From a checkpoint of a small image FSQ autoencoder.
Model: encoder activation star_relu, encoder depths [8, 8], decoder activation silu, decoder widths [48, 96, 96].
Training: muon at rate 0.0047, 5700 steps, batches of 64.
Data: 195000 training examples, 1.9 epochs.
Rows from block 5 of the decoder of a small image FSQ autoencoder, named by matrix and row number. Rows with one number belong to one channel. Each number is 500 + 50 x the weight over its row's rms, rounded and kept within 0 to 999. All counts start at 0. Numbers have three digits each.
After each channel's rows are labels from the 100 images, of 14976, where the channel reaches its highest value: "patch colour" is the nearest of a few named colours to the mean colour under the peak. Only what is clearly more common there than usual is listed. The data: simulated fluorescence microscopy of cells.
# convs0: first 3x3 conv (decoder.decb.0.2.convs.0.weight, 96x96x3x3, each kernel summed), inputs 0-95
# convs1: second 3x3 conv (decoder.decb.0.2.convs.1.weight, 96x96x3x3, transposed, each kernel summed), outputs 0-95

convs0.14:482448501577486545560510501524509567425596473627544429501476521491523479486507532464483521518478441453490514437553480586458414503541404518491517532613567466502531439530520443469452539566446442429494544474422519491514565442494422542459527591470414530463470487640472509560487503584473534433
convs1.14:585517419470490607453485430486446394502575473551469462554524496474575495452397446444507517511408521524381556473478569626521496541508470505483473470438597494524464442541521503529599492479539505550474459449577488551461431483423475450583491523504500475520388458491499465523465494521494578503
patch colour: green

convs0.83:490493485453414522453474511517559496530501467419490501532492532453598487571476424493485421598546412528561478331486453511505475509485495503523509562517554478510582534478482487420551503538443585564565447456460633483440531576491441550467460464462458532532460582515456467597574537479502490469
convs1.83:536576437538580491518436538525462479491502567569499529516507457433500565447495521489489416545537498474505478571523490536536578452476471522388534464499440444422539517406410560466476482425523492519485498450463510647497545481596582482440474540582498544535481489386580539504515403515528490582
patch colour: purple

convs0.70:460519473503485457463559457467544413520442530455465447469506490460506494559549538455509451486471481512495552558531539499486450515579519486521535540553524514484472484471510418502481572475559511492587621536511593493573515454571537461536594547440443463452537475422359501465487524397368539629
convs1.70:573497509390496516514537517491518577581389419487551545496530441454485447513458495560482390513516485452527494432474490478471438466445556439465500515508441520451429607615571539475473463588505489531570532485399512516444427448479516430550527534522590536517542536535435510496453511522616550487
patch colour: brown; blue

convs0.82:490485501435535564469577448501446507429551496491425561394510561564397442534514477472517471566514525522604523457472512412587568561465515453477463549514507398570534507476481473494400496532476453453497447486464514585521518394496561472477613592497515535496579477465492531444467544473443444442
convs1.82:496495461448556533483588561547484531564502468602513536518470406534516516388574555454441524467571599419510498488572517522411610496524404514530490524525394528550513521542536493444461516441529457461622442462591502516465533554478439448499520462507476527549481504473442581498539448455501572490
patch colour: green; yellow

convs0.21:462493529515392435516515451523494495456511574333449496479525522539454507462514480509492537440569441560568587469512559485596570491504414489536469529524479555499575502409509418482496478501556505459503427515540583540438483503497439574471490495506446457492572473479577479588356467507503564543
convs1.21:503403443535559566544425509387544452477476516500376544497556489523549462559515472546463495482537507541495575522585508500449432510518491425519560433486543484548490512505435527567561400516547415636501499397453421553504474492551590487468489512496416558535537608488480484519479538513461502484
patch colour: brown

convs0.50:495521507550498530525457463423429567479392477533624471453539435369424519451505425602573499455503494488508477510564482436547543551467501475460485518430457436504556492511525519523531475487635531491481452457472543510454556436571446396501530555520470496506585491556555509533515498557428576439
convs1.50:524440421428541415533477546444501598550539500467479534517491454530587528569485471508430493496538425418545532483478477472466510496530438582454449501481584555498505553458466461490502490445571331413627508519479523452574481473426543441492510460517485442458442504576439481448542447556548514484
patch colour: yellow

convs0.55:441550504497448470451523477476491502515497498443475432474444541616466446513589486545491454556521482498514554574588419478605481473476569401443646549462511518455486458532584543504477464526447459535404472424450570445445482445465435490571485489451604586532443503448550502485494467498519473513
convs1.55:539521502542547589524466496546463433498511438480470562502532383451484534453468461484464433409540545443504546588500527507546541539475514514553484489543532506551477437544516451512535465486644522480500524330474433457466502516569615514441539512499539405439477557405487454511495561497553509579
patch colour: grey; blue

convs0.56:541533469484504488459551464528482479475505506508608516502481482475583451517519426569480492522500477458503544538517431488396508493518488483607484510610595497542520410544508503458521532477481431449443443518455388492466512457502475576410616485572558521459529569472528508565561433608537512633
convs1.56:512530452478491506489507449529471505589441489466550456566552544574576526533473474537528503481477522552451520481600489555572471527539460467336533441423460507435450413495508484488480454432529490520470457473522421541409416425530423509491440460448500456600502448543558401442468505506564562426
patch colour: cyan; green

convs0.90:565516488524473466420473524506525522504519502509482527455477540469565530517459462512404523583475493511563556509486427511464542503514528542484516449463555525540581543450583463426464555522428498504694464455606593488511512465511524530545481455606531469511503488626517476396535569514584549444
convs1.90:447493436513578463453520485462575513516454499598540441494524402542481502531474435483416481474527526529484523455473469449590534498563380503536470536477513523502502510490443587475523516507526520505409450518444664471488548566551569452471479550525438459525494520464534618458469587463470369528
patch colour: purple

convs0.22:502607499494504543468495523528454536446491551463492576522416570501582472380509497482474409395486527412524616507530472472467492489480523501490548508466552516446508599446497471489503523492383399565433514463461477503488546557492451485441436393492495505502406565490528491512410533481443503394
convs1.22:500587431504562472605556483523440423499450543498510471482518486525460534480490412471479484507473449412568446519505522563430540525513483438493433519534447435498452449532431487487469519483506627490482432378520411464525484503445546522393567433573491428522588476588472559600529502506536530541
patch colour: purple

convs0.88:568525452486518645462494528467528471501487493462442490476536555523562456562439515568493488452492468524510491389422515561507465457562494462490592480435496588552550611534506430462483478337518416511507528507565529517525579549479552451451566626550539509539491516433507510473543478488478490445
convs1.88:496448485533500543468423537515473489566522525555517450492487493552471474341580574464570499479479552526539549486487580424481517513501507581629565517586484460431523554501456489472508504490544507484502489531418575595515460529488389496375481416616416489519503472472460526508508487528440512442
patch colour: purple; blue

convs0.37:517558532476509445476532543443556490500486520577482532520509500481472454534509494517694544515548525485454584496547507497481521587440533501523532503444404529515523524499531493633452449448507570460435510474480608537553423489615481477603437469576464566518509452445543490528444585529448537484
convs1.37:520430512471483488501554513515478539505422453450417514446457506464475567537505568535423465459518496440503490559502469509572482520462478569515480487529449490554438633551517581572402419575606448444483533476450456379428549381443509426485508449481506417524556508526459515584506452528525521482
patch colour: yellow

convs0.42:505475526471549419504493519502542542497490527508514592513491476527566541554639428534442474488519494504513473472406492422511505548482561503511493502537598470456521473513464498420426504580533589514431558501521474513510552528452469491411520588496460568419551545489510577471498448662584543610
convs1.42:438535490353517545510543458551500454547475533443394520546477564521526449541514492511536543575486577540536484538509517519501492542473502498485493442409437484525504465488445411537485481389393530550470510434475451523539389392509491469548525459485443477466468416574623441493467542507508517402
patch colour: blue; cyan

convs0.5:503494473529467442426547511487505443518484487467605462470432490518549431553525428522513590548511551504516473500455450428448653504511445441481407537445523556524509413460473489511475502453518544524476543494487483495469500477544435614428385457436529465449458597556494458502433488475469434371
convs1.5:507454450487455470588516498598404427515531553474482545577560484496452607475489495469478445433485509549558397491510495451413451542532527502494475511486463482412521430558429470508469473560570488478549502389508359488497495560521516489405582459481412478471475531492536463441536493495512495625
patch colour: brown

convs0.7:395451439463543430467506533573554611555441494550513478543474523469521519536418528480563475520448483489539489348499567521380434404534478505480571513461526564481490499569479430528567591483568437458530425458512519451443511504449428526459573503475418583511487505532473542522490495474503562467
convs1.7:554483511563537432487594440513510508497498381446501519496525597483616487498528438441547557493527536557490479473553475488523537518492510452479472512485458507491492594530581558517441456515495535548352484425478467458555516511596480543552550483509435470566603626529444511561437543424438513481
patch colour: brown

convs0.80:497530410571438458528496476415435582601419510589555498521538416502490514491542515543553566567494481488508488420488492526484532394490420484533623524452465468513482422426551546590533510424498460510457520529492556510606402518478491473487444439508470585493492503506524479535510449507481449382
convs1.80:481507578416475484439530518509441433464514458511402361453536438451452560521508543475522400451506473429560572578519481495560526496529544584428529490474551464501486497506526505511470516531617469482569460384508413429533522530472541530420514452518468545572534524503502532538423518574503477610
patch colour: yellow; grey

convs0.49:447539513540440565496499505486486517465471480517520418552441451547539503473511447402447555482562491538450518497488435495546432406469522452517596409452529471543521441441574491431514575510420459426546458471513678572430521384506473566486496484492474471510434549511560510503434496444492491569
convs1.49:461511548460550572569413569525478522551440543510472565509454504541505465425519508487499528454440465462490534495550441530464465489587453541468475508495474488484498514498472351483439484439514493550358484362461393457553519606499547493477532518587512556559495594488470524495458595528469444545
patch colour: purple

convs0.61:499578555475440508450469459503521466455543511501495533437465522591403462517616538549520401606481607506488553464453586471526451422511420497522559545475624545479542514509530516489539470537523397541501495426514480409565412581525487474481518423499463436440499424500546506502522510510495435536
convs1.61:533563522506465513509528497499472467492464567492430364503469440526526561452481439472559510597516448550560465548477473555464526510520531576359527488564429464464491423460561503485443480504593503563451518441451510457430547468498502451397620499473404490356501513510487466502570474499510481524
patch colour: grey

convs0.1:529465377517581506502526517540399429492413558483472548541469526559539526469507455509486531542532462552551573428459488562466427509469538410493514603545454514447546520564480487517519382537463488467483517530534445544503479543496576468391515511474508501469526561459397563527603437487505511369
convs1.1:440505506505509515486632522466494470518531490450437534487607517492545444390455522433536451488510540530569488549564615500489475551538529522494498464450394424523500445409532513496533504560542492589522487410457392570537516431578474516488550540454522472512593505485528435398454507503461480592
patch colour: grey

convs0.87:431497468476478514403562519449503519467511509418441446531452479450527498499489444483446486434527565491508522642504488480622432519580505486504543474522456476412528527484457635480500522486409520481400486483431605543411513487471474510545454455390499536562468454537453471447389481493485524512
convs1.87:539488485500475498529486538504451480449456549484452457509515440519550496518572535565538388472492453513505535444428404585432496464396449553467496482526490498494508559527531419555492535510610498462445558316535455504438464534456464603405507574518485487482481563481431545517538534495487453600
patch colour: purple

convs0.31:507470534517520484448457568474508591387486521497527520518504533442521496506512489480503460543479507508466470562499486507399492486524536507432509574556419504489585434521482641513525518509383431484515421450484548524520563549436466421400337459476462516541451544417427424444538481525516538461
convs1.31:536542597485542508587556505424510482477507432476578552468590477457490492479440440501452529508566507477524492573503520559490498439497568498580495523459539461441478564530453460463511520502692563540439478374471433478583526485500582455448601543543500551475486503493455487458442459493440497565
patch colour: grey

convs0.59:486464638565571522516530474490479543529519532612513571487465550527444527578542521588440435492457492506495435528493537534502455582461479551422501380473389543511512574551561569611584485516511566535494508476498470528493508526474563535540515530495520468497572511649496496497521529528518542584
convs1.59:507425420522475591458424498506517492489492468501449601566543542548566489465580431490432444401489589514562462433573450505457483460479524481562419467448399418542450548575495530553424376492481516504494527504474534492554558498534429479518469506525471448461530521424517465545510481502375453510
patch colour: blue

convs0.63:572452500506499532489524513579570548442515447427543511449447464368563445434458485541530482535446422463501550536494531465569447469530440487434395493477535484497499576512487500456529490557517513480554551404576522587571428528500534453557413357499511444418545447521469561473479478460530452537
convs1.63:490600491462503450501500421427433479530641521562490494508542491468442491468458449528537560489562527445547469454498524454536466490452454493601423552533514565525598585524458478542494431484499479466471435550503545514523475480596530509526402572536532533495497567532553560492454496390392415425
patch colour: brown

convs0.46:415503517500471408438495430563439568462469462485513539421534485497511494559560496417564617546488505501458502473511502467552453488449551562474459448498455507518490454484543496557612611538495536468534470458438561505538496560563418516474481457500480565566393455498571500409445381470535414514
convs1.46:477536540494528503542412581513446482506509413491445489505502474487456528557393536512508479395498464540514466478574551519480476433403438485479457461568423454492507552507504530480524504508599496415509487395510413383510492481583569535374516407501545442502437438521446499512509531511481621512
patch colour: yellow

convs0.72:422517518459500614479518465372550441537511544524513573519543509536564484516577460508635582446515528548560434443508488490454485455456446493474533546517476457471450536447565533614506572489576437492453508486532517446488503516477420467578478567523546612414491444484580498470492501415450507498
convs1.72:461451490467524581491521593540557446442510439525512430492443430476509451546526577445428453549571508490476553471460537598476532425485492536494525552548545472453497484549531516439495494523551545507514566487351453399492560416465515520504484498475482466592464479462523590546500505541637606550
patch colour: grey

convs0.15:444475472569527506580474496485534505481524548513537513455492480474491563577500514453517446511508502547504477401530554448534458511434438463592418540489659525583488520504593520469508455455540505578460460524393475467493528585571479475546612569472575399532470541484532566538512443563495524589
convs1.15:493452473441478560433467458546455592425502446570518581555514564434536530534448464510513556554524477429486493542517498545444506564446458594358534510487420541528490484507513579490508514478455533466617490607490542590500485416514466462591419454486453446519498501562520480492452495479558527398
patch colour: blue

convs0.57:512578570471444505407433515438488479520530496599438487537533469491483575452530538438581535493473582562483547497522458578455474460471504538576600446493452546559472552479460515586514449470552408510457503550428498629493510523563497429616526516457459502531582532490514394540482509481426482475
convs1.57:456490502536468523545450502518450479498455501547463498424424507497443439493566522528474479541536460474449536498464525491581528545507500632484552478554472505594388494514550500489558441573553547537555550514345452369444548482358548478477533525517510476467532435508516559533497534587538569528
patch colour: yellow

convs0.10:448478588503468515427382473621576566421514467496467455488455510640498508457485567524457545539465482498493505532539520440566513517505514436542548498564571460406515534477516470470489535476554452502458374504468504488580481561618489460562523556510548584462516513533607429476474452493527479521
convs1.10:555471422614556578516522448513448557430495484541545510488548487478424397580482506453431495411495585571543412519476464522495488529493468564497524456449389475547521475502514463499498476481512484477492516414427465466527498464544589514461578496539432401449460566481475513431362440482543547490
patch colour: blue; brown

convs0.38:524559527523587519479489499470619466449517529520520476462441527547502482569541512523484498458574596562501494515518470465605445548514515496583536545469490495478487485506450521524596563450390458565463418496512451463551477499397411487392451479514406517543558440577512409547560519535550508402
convs1.38:558494532478534433558490448513518489452520496518528465451493490351458584558492491494560445489485538551497457531545508480441494526530474489505463554557507528568505408498540540515488467470489546480529535346504434541521504554520534464454599508520493463338428420521487584462472428521394539604
patch colour: blue

convs0.47:553450521507475600527490517486514497530470553518565527493552471448584550518432566361576506445520585419522548486454511489496511567569536549472531505533457525480547521544554473516507526457488484563610448457469562495531533441514625521513556501444523374598499487523452581496483505481566436602
convs1.47:507527526515478438577504520496476432513436521588559386465475489570474486469514513621537382496504420485552485423538481482471451475469447576471569479447515499478521429490459418426421542497513411541361567496438556451504554538458463473505437503599501476503532523462536512546499444525413452526
patch colour: purple

convs0.13:411453575500430474525520506488362532534557510498437531464525466480556429499543494524576505523522487423504530398494443455463597467536383506537389498545569571434491485484529457513447553568504617515527595514510522484554523379453489516563492536440485501555464512559521565492484482536491536557
convs1.13:573507495496475505479436513557485580572561554544432566479558440459674518574512489459436578469538476413466528541464454507525575510480482505428495524509480616516457462471459504460579409488505397484593468508493438546458493533605573512503519443494462501373487537508516523492479505484535476484
patch colour: green

convs0.28:536378559521513454497521459493476517511507519438475531469467519480519544464524543586503588571456390490553466510506462433506581535506553406491478558583502585482353540463487385495480511506526448521434502579507605520503468435479522493492482539483568434478586541481527596532512442451591490509
convs1.28:487587390466458592541465585501516511462513531496463494413492528553546425528451430425470539540558546546494509514489500431390568507537514449516480492524514532489542561487492459525509475446438573553534522421489612531407520541586486520483512434537434500425437471569513417430557537512570423437
patch colour: brown

convs0.86:484510602409503456532411450529546562551490597509538507547502448524552532583471532474481528528534413554527543532562561437604539561550538481512520538571476525498456549541441565530518526546518539508498415583516444519443527420537487432463452535482524467525597498436619550428449534495559446563
convs1.86:536468381596533460479475501442513485475530543518449503520456437566477453532452503508467541371487527534487521509442559648460515476578547509488511437449443451463431428525479567477466495482517497508558534454427527501493566558486546573462554512469471486505381484502379401538539508468588540561
patch colour: blue

convs0.29:596496456436540479459539468557492514466457491462515471575509485509517485500450512470467428496439492425489505493483504471476563451511530500547519601375510470423495540526488367515487490568567477463458703473521539480467481520559438488413505522447453526446594511415468520467591562494465467455
convs1.29:463418445505485467505482582500530511543527591597453491448560465522535560549545437577551388465496548512541475515482537500549512572526502493502513462587547541538560437547527464368521458534630541472560461444457503503547506443472588562476568486448534472610536504520557451474480507559513499596
patch colour: green; yellow

convs0.75:618533527477516482432472458493473498473506492503465495559528546479439493520507506532615590485516523458535515538508426469520478416475433500541560579507352537514398440477422471548493556569451535484438533586498501471499414555543424524519395484508450590447513475511457519497552513464442535379
convs1.75:475509513496473413470507520595592536614453438444512464484505512450492521508503527487374504465434476491491484496455517484529440461513520569392510461446552515485474584465630438516535438573547452444597543485495509396446585524489548537428624475449539466464433473482513459520519523498518547553
patch colour: yellow; grey

convs0.77:504556464488485404473504449455455567473481537486531477542500576518408520472494469502556594534541551405519493513554495585486514423443458578471457420548512523565583480570446434561420444470548563440485498578456536521568455553635454432499450459473453547508596495514494510552440526513481513577
convs1.77:558416463451483512538451532480488550546420433406491401478469464486504377490548608521450382506433501443450507496522495430471556480466558511418488474445477446546534505487547528490478514547508574451495539530478384436518443483551463488545514419481587467484511395405514483490470429562531457468
patch colour: brown; green

convs0.43:595342514496419453542465522447441537531492582459508517477481444415459464486543569494472506449516506480556512563461457471426536498483482427514519479457463608534518453427486560498520534516490521550506549557470504517545403479590564536516475490533457474562547571480518554592383427445476594459
convs1.43:497531494519505505600488522435530409546533536397545567512564437475516531594570456530573431513469563556457548519451464504415500519559460499498481498476473513440573594517503557534474415533502429487476519440520424494465528490476502556448545421475596453448418489522564396558584524506485547601
patch colour: grey